A small multi-label image tagger, trained from scratch: 21800 steps.
Rows from block 3 of a small multi-label image tagger, named by matrix and row number. Rows with one number within an expert belong to one neuron, the router's apart. Each number is 128 + 32 x the weight over its row's rms, rounded and kept within 0 to 255. All counts start at 0.
Before each expert's rows are labels from the 100 images, of 14976, where the router gives the expert most weight on average: "responds to" is what is common among them; "peak on" is the class under the peak. Only what is clearly more common there than usual is listed. The data: rendered roads seen from a driver's seat, with toy cars, trees and houses.
# router: router (model.blocks.3.mlp.router.weight, 16x256, trained with AdamW), inputs 128-255
# up: expert up (model.blocks.3.mlp.up, 16x512x256), inputs 128-255
# down: expert down (model.blocks.3.mlp.down, 16x256x512, transposed), outputs 128-255

# expert 6
responds to: truck; vehicles: two
peak on: truck
router.6 [111  99 153 134  38 159 104  97 141 107 148 159 104 105 116 151 125  92 116 149 163  87 150 105 100 130 135 197 141 126 107 139 108 131 144 155 158 173 120 122 162 129  94 158  91 158 134 169 184 164 112 142  77 146 114 129 132 102 166  93 158 133 140  91 177 179 109 145 116  95  73 172 146  87 179 181 145 130 107 168 131 121 128 122 145 118 120 166  90  76 124 190 143  52 106 105 163 124 110 153  94 154 149 110 159 169  91 193 133 137 164 112 102 102 141 180 187 114 108 178  82  68  92 128 156 100 200 117]
up.0 [169  96 101 117 117 115 147 130 145 144 113 111 140 153 154 100  90 175 154 170  39 134 144 127 141 159 152 142  79  83 104  87 154 116 185  62 133 120  63 106  79 168 103 185 124 121  99 183 178  90 190  85 110 106  91  66 108 140  78 151 110 104 167 171 134  70 128 125  95 163 189  87 143 107 111 120 159 197 139 100 134 114 127 110 109 174 212 149 140 127 168  63 141 139 160 162  90 133 184 139 110 176 161 206 131 134 104 152 159 157 155  84 140  81 144 107 170 129 109 139 185 100  76 141 109  87 152 123]
down.0 [ 87 103 140 100 160 163 143 147  60 127 141 126 108 155 113 191 107  74 136 137 170  79 116  61 149 155 138 136  96 103 122 133 125 111 143 169 136  90  86  52 138 155  89  91 140 127 176 117 119 141 143 157 184 145 186  97 109 154 158 162 130 111 134 148 112 165 127  93 116 130 165 149 128 117  97 136 133 133 143 128 134  59 190 118 108  89 153  80 152 139 170 134 189  33 197 188 148 122 152 167  95  66 113 176  95 105 145 118  86 129 115  92 134 115 104 106 106 119 132 133  50 125 143 111 103 138  98  73]
up.1 [123  93 147 128 116  61 147 120 105 145 134 161 141 100 155 166 127 139 140  90  92 197 124 177 110 112  78 111 132 142 100 108 145 150 139 128 111  93 108 183  77 167 121 164  80  97 129 109 116 177  97  75 148 142 126 119  66  80  97 126 136  81 102 130 145 180 190 100 125 138 118 110 104 146 173 154 114 105 130 155 136  95 209 183 143  66 158 146 144 133  80 110 136 119 100 169 120  86  50 152 103 123 181 165 144 130  87 118 182 131 137 122  68  92 117 110  78  81 115  72 129 135 124 149  69 131 137 123]
down.1 [ 82 175 148 154  53  97 100 122 100 160 122 152 130 151 140 135 120 114 178 149 112 108  84 168 117 100 191 168 144  95 124  95 141 143  93 117 121 172  99 140  49  82 141 111 125 143  91 150 163  86 151  97 152 108 140 150 180 150 127 164  88 168 153 128 165 118 122 157 186 184 153 132 101 139 152 128 148 126 177  80  67 175 103 133 134 125 100 119 121 129 155 144  97 114 102 114 102 103 140  63 160  94  96 143 101 126  84  83 101 167 149 165 136 148 158 154 115  35 120 106 179 103 114  81 125 146 107 141]

# expert 11
responds to: line: no line
peak on: road
router.11 [100 139 138 202  89 102  83 125 141 126  57 183  84 143 170 101 123 141 114 135  94 121 122 124 109  96 120  83 144  76 104 124 134 107 143 101 132  75  59 126  97 153 143 141  82 127 109 144 114 161 161  96 153 112 170 138 149 161  72 168 149 128 133 116 110 156 128 173 105 124 136 172 194 143 146 137 186 104 134 104  83  99 167 181 159 153 139 165 116  91 169 112  96  67 102 149  91  92 134 161 145 144 143 118 108 164  91 142 143  91 114 124 107 168 124 137  73  94 110 109 165 132 172 107  75 108 165 137]
up.0 [128 144 188 151 130  86 175 170 119 154  81 101 110 142 122 187 100 112 170  82 136 111  95 144 156 106 108  80  64 194 152 207 157  43  86 114 109 144 116 104 119  83  68 156 154 122 183 107 141 128  98 150 197 143 114 143 121 107 132 113 114 127 138 157 111  69 124 161  93 173 153  89 160 116 162 111 144  93  97  74 134  84 184 129 188 153 197 143 131 174 104 161 176 128  95 109 106  90  68 121 169 108 168 131  84 142 140 131 172  99 143 170 152 122 107 116  94 131 133 126 107 132 159 104 106  91 111 168]
down.0 [174 146 121 151 127  84 124  76 186 162 102 143 114 128 118 115 120 113 173 161 168 125 108 109 136 143  81 126 101 191 175 131 151 136 149  83  52 151 143  97 105 130 165  50 107 174  61 147  79 146  95 133 132 115 195 132 156 153 124 144 127 102 147 134 135 149 205 125  82 122 122 147 118 111 119 155 100 145 190 149 171 122 126 138  82 139  82 109 191 125 134 176 117  79 126 158 144 165  73 108  97 185 119 113 135 143 130  49 143 102 175  81 102  89 138 130 143 107 163  78 126 140  75 116  80 165 127 172]
up.1 [173 107 128 123 126 108 113 159 143 154  92 146 147 129 122  89  57 112  83 173  93 137  72 161 112 151 127 147  81 114 117 113 154 101 106 189 154  56 116 165 117 128 128 135  87  90 133 122 123 134 110  39 128 143 224 167 171 133  73 157 138 141  55 176 125 128  93  86  68 150 113 127 145  90  99 129 125 139 126 115 145 132 173 154 151  99 127 147 160 152 147 154 112 134 157 124 125 100 144 130 100 113 171 149 123 137  79 143 139  83 103 134 147 118 115 216 144 132 184 113  80 123 136  89  72 135 102 149]
down.1 [128 144  99 125 104 107 148 141 120 132 184 120 142 156  89  75 101 172 117 113 145 124  39 135  57  99 130 120 123  51 138  91 113 114 104 127  79 115  84 123 133 172 168  65 126 126 137 202 143 139 159 172 148 119  94 112  99 107 142 144 113 133 102 174  60  86 118 121 174 145 137 123  57 101 149 149 108 106 127 122 150 156 121  84 126 194 130 139  70 160 114 122 149 117 143 115 149 189 128 109 104 108  61 179 162 152  81 161 143 173 161 173 189 150 107 105 131 161 144 164 121 139 122 122 127 138 137 140]

# expert 15
responds to: snowy verge; crossing stripes
peak on: road
router.15 [159 135 119 119 178  99 131 132 139 155  74  90 152 162 130 125 147 155 124  94  70 189  91 106 128 143 131  90  66  95 178 142 125 162 139  90 110  80 101 151  63 136 156 105 133 163 107  65 123  87  89 115 151 100 155  87 130 165 113 169  82 102 135 179  99 144 170 138 138 150 109  88 114 163 130  95 100  73 111  77 155 185 142 165 117  83 122 115 154 181  69  72 139 129  97  76  44  93 109  62 106 182 119 123 142 145 138 118 140 149 157 148 144 163  74 100 150 200 149 153 167 161 158  90 105 127 122 135]
up.0 [127 108 133 171 116  47 127 138 106 112 130 151  85 127 141 146 179 171 167  85 185 185 149  73 117 116 116 117 135 166 122 171 170 143 162 117  82 131 135 129  62 189 103 134 151 154 155 124 121 140 146  95 137  92 167  74 164 165 133 203 138  89 111 120 122 155 192  86  92  79 144 114 106 172 135 104 134 105 149 104 152 182 108 114 114 121 176 117 123  69 124 118 136 187 150 187 106 139 104 116  51 134  86 102  99  82 119  97 189 157 123 132 128  94 116 174 103 150 150 179  88 135 141 110 144 146 111 121]
down.0 [ 86  89  89 175 155 162 101 118 119 115 159 116 113 150 114 152  96 133 134 188 135 111 198 149 124 134  52 143  45 139 115  87 177 107 117  88 127 148 141 109 151 137 150 100 161  98 163 134 142 172 175 146 147 151  94 161 130 160  97 123  94 179  94  98  99 143  96 176 113 130 133 117 126 184 141 163  84 130 110 177 172 134  91 125 130 156 137 107 155 116 115 126 189 181 106  63 118 113  66 140  96 107 153 107 131 166 183 153 115 114 105 157 114 119 119 142 101  96 168  85  91 139 114 109 125 122 157 121]
up.1 [170 179 160 146 113 151  81 172  94 124  91 106 137 140 115 121  88  73 163 135 168 152 150 122 154 139 100 133 125 160 149 121 110 101 141 104 190 160 172 114 167 128 177  89 122  66 161  93  89  67 166 132 101 156 113 176  98 112 115 184 168 115 170 103 149  99 150 100 143 129 146 136 178 187  93 150  98 144 165 130 177  89 147 141 148 116 153  67 125 140 157 130 109 151 125 153 210 162 110 132  89 134 129  76 120  94 104 122 129 108 124  84 118 117  40 158 141 143 143 106 151 123 133 203  97 150 100 171]
down.1 [137 163  96 119  97 100 149 125 120  92 109 140 158 147 100 124 118 152 192 133 108 187 119  91 125 148  85 195  89 150 146 136  92 170  70 123 142 111 100 114 148 201 165 166 149 120 147 149 126 116 117  90  93 118 124  94 216 100 158 120 112  82 103 177 148 118 163 131 113  97 124 175 126 121 111 164  87 152 146 118 142 153 146 140 206  99 124 120 126 118  91 185 165 151 151 157 169 144  94 138 176 137 143 139  99  95 115 162 168 101 116 174 137  90 155 194 168 140 113 153 158 117 131  96  76 181  88 160]

# expert 0
responds to: dusk
peak on: sky
router.0 [103 121 143 132 146 148 108 115  96  99  61 160 127  93 109 170  78  53 173 164 125 127 129 190 114 129 157 134  71 145 124 153 121 129  90 100 126 184  85 139 130 124 138 179  82 130 232  98 133 124 100 130 120 137 125 146 146 168 132 116 129 112 211  66 186 123 101 104 134 123 112 127 114  98 158 155 117  95 113 137 104  68 146 183 145 158 143 148 121 122 151 175 170  90 183  86 169 158 127 114 188 135 139 147  28 173 128 146  65  96 167 139 113  83 132 139 120  85  85 126 142 114 113  98 114 103 153 126]
up.0 [ 37 126 157  94 120 161 155 148 132  97 109 129 124 144 138 117 142 146 111 116 113 159 106 126 133 137 111 107  55 149 135 118 132  87 123  91 131  74  81 129 198 130 160 109 141 169 123 150 129 121 107  89 134  57 130 107 174 146 165  65  94 134  88 100 160 101 103  98 158 168  91 150 135 109 123 103 122 151 147 148 117 124 163 116 102 156 125 116 143  60 161 134 119 120 108 131 164 132 159 128 179 122 111 209 106 100 131 128  97  70 141 120 113 180 135  67 135 118 134 189 116 131 135 170 102  95  93 115]
down.0 [147  92 174 106 136  86 114 160 110 141 187 154 101 119 108 181  89 115 113 161 126 158  50 121 173 148  85 107 110  64 184 119 161 140 133  91  70 113 156 125  73 106 133 161 167 166 144 100  88  77 117  50 132 154 128 137  91 125 138  76 136 117 112 174 160  71 194 112 130 100 149 153 195 170  98 109  84 118 118 121 154  88 184 120 175 144 105 163 125 168 126 107 119 119 134 119 150 178 171 145 102 221 154 118 108 131 104 100 106 117 125 210 157 141  88 119 174 144 188 113 110 119 123 127 174 116 157 137]
up.1 [114 153 117 154 119 107 119 101  77 131  90 158 180 149 116 101 120 146 112 140 142 186 176 172 116 105 151 161 117 115 126 133 106 128 105 122 116 124  70  79 147  96 123  88 140 150  55 121 142 136 201  95 104 108 127  88 144 145 142 140 126 130  67 175 126  98  85 114 131 105  91 168 138  21 153 197 107 138 153 131 115 134  71  92 106  81 130 115 185  90 113 119 106 116 196 139  77  86 150 158 130  71  83 152 188 137 111 129 142 143 121  91  91 107 105 144 139 169 197 101 164  89  44 147 119  93 106 126]
down.1 [137  59 124  96 146 129  96  78  83 103 107 131 145 105 144  86 129 144 146 134 116 122 126 117 145  55 146 120 113  65 153 124 152 136 165 125  86  97 169 152 157 131 143 124 140 141 113 104 114 123  96  89  88 152 116  88 177 138 117 169 135 126 174 205 124 133 137 158 144  98 165 109 168 148 167 137  93 157 106  89 190 176 177 117 140 116  98 118 131 109  96  78 129 123 134 155  87 160 186 126 147 119 134 171 172 133 147 163 127 154  85  64  69 118 173  62 124 131 115 123  73 118 115 161 205 114 117 143]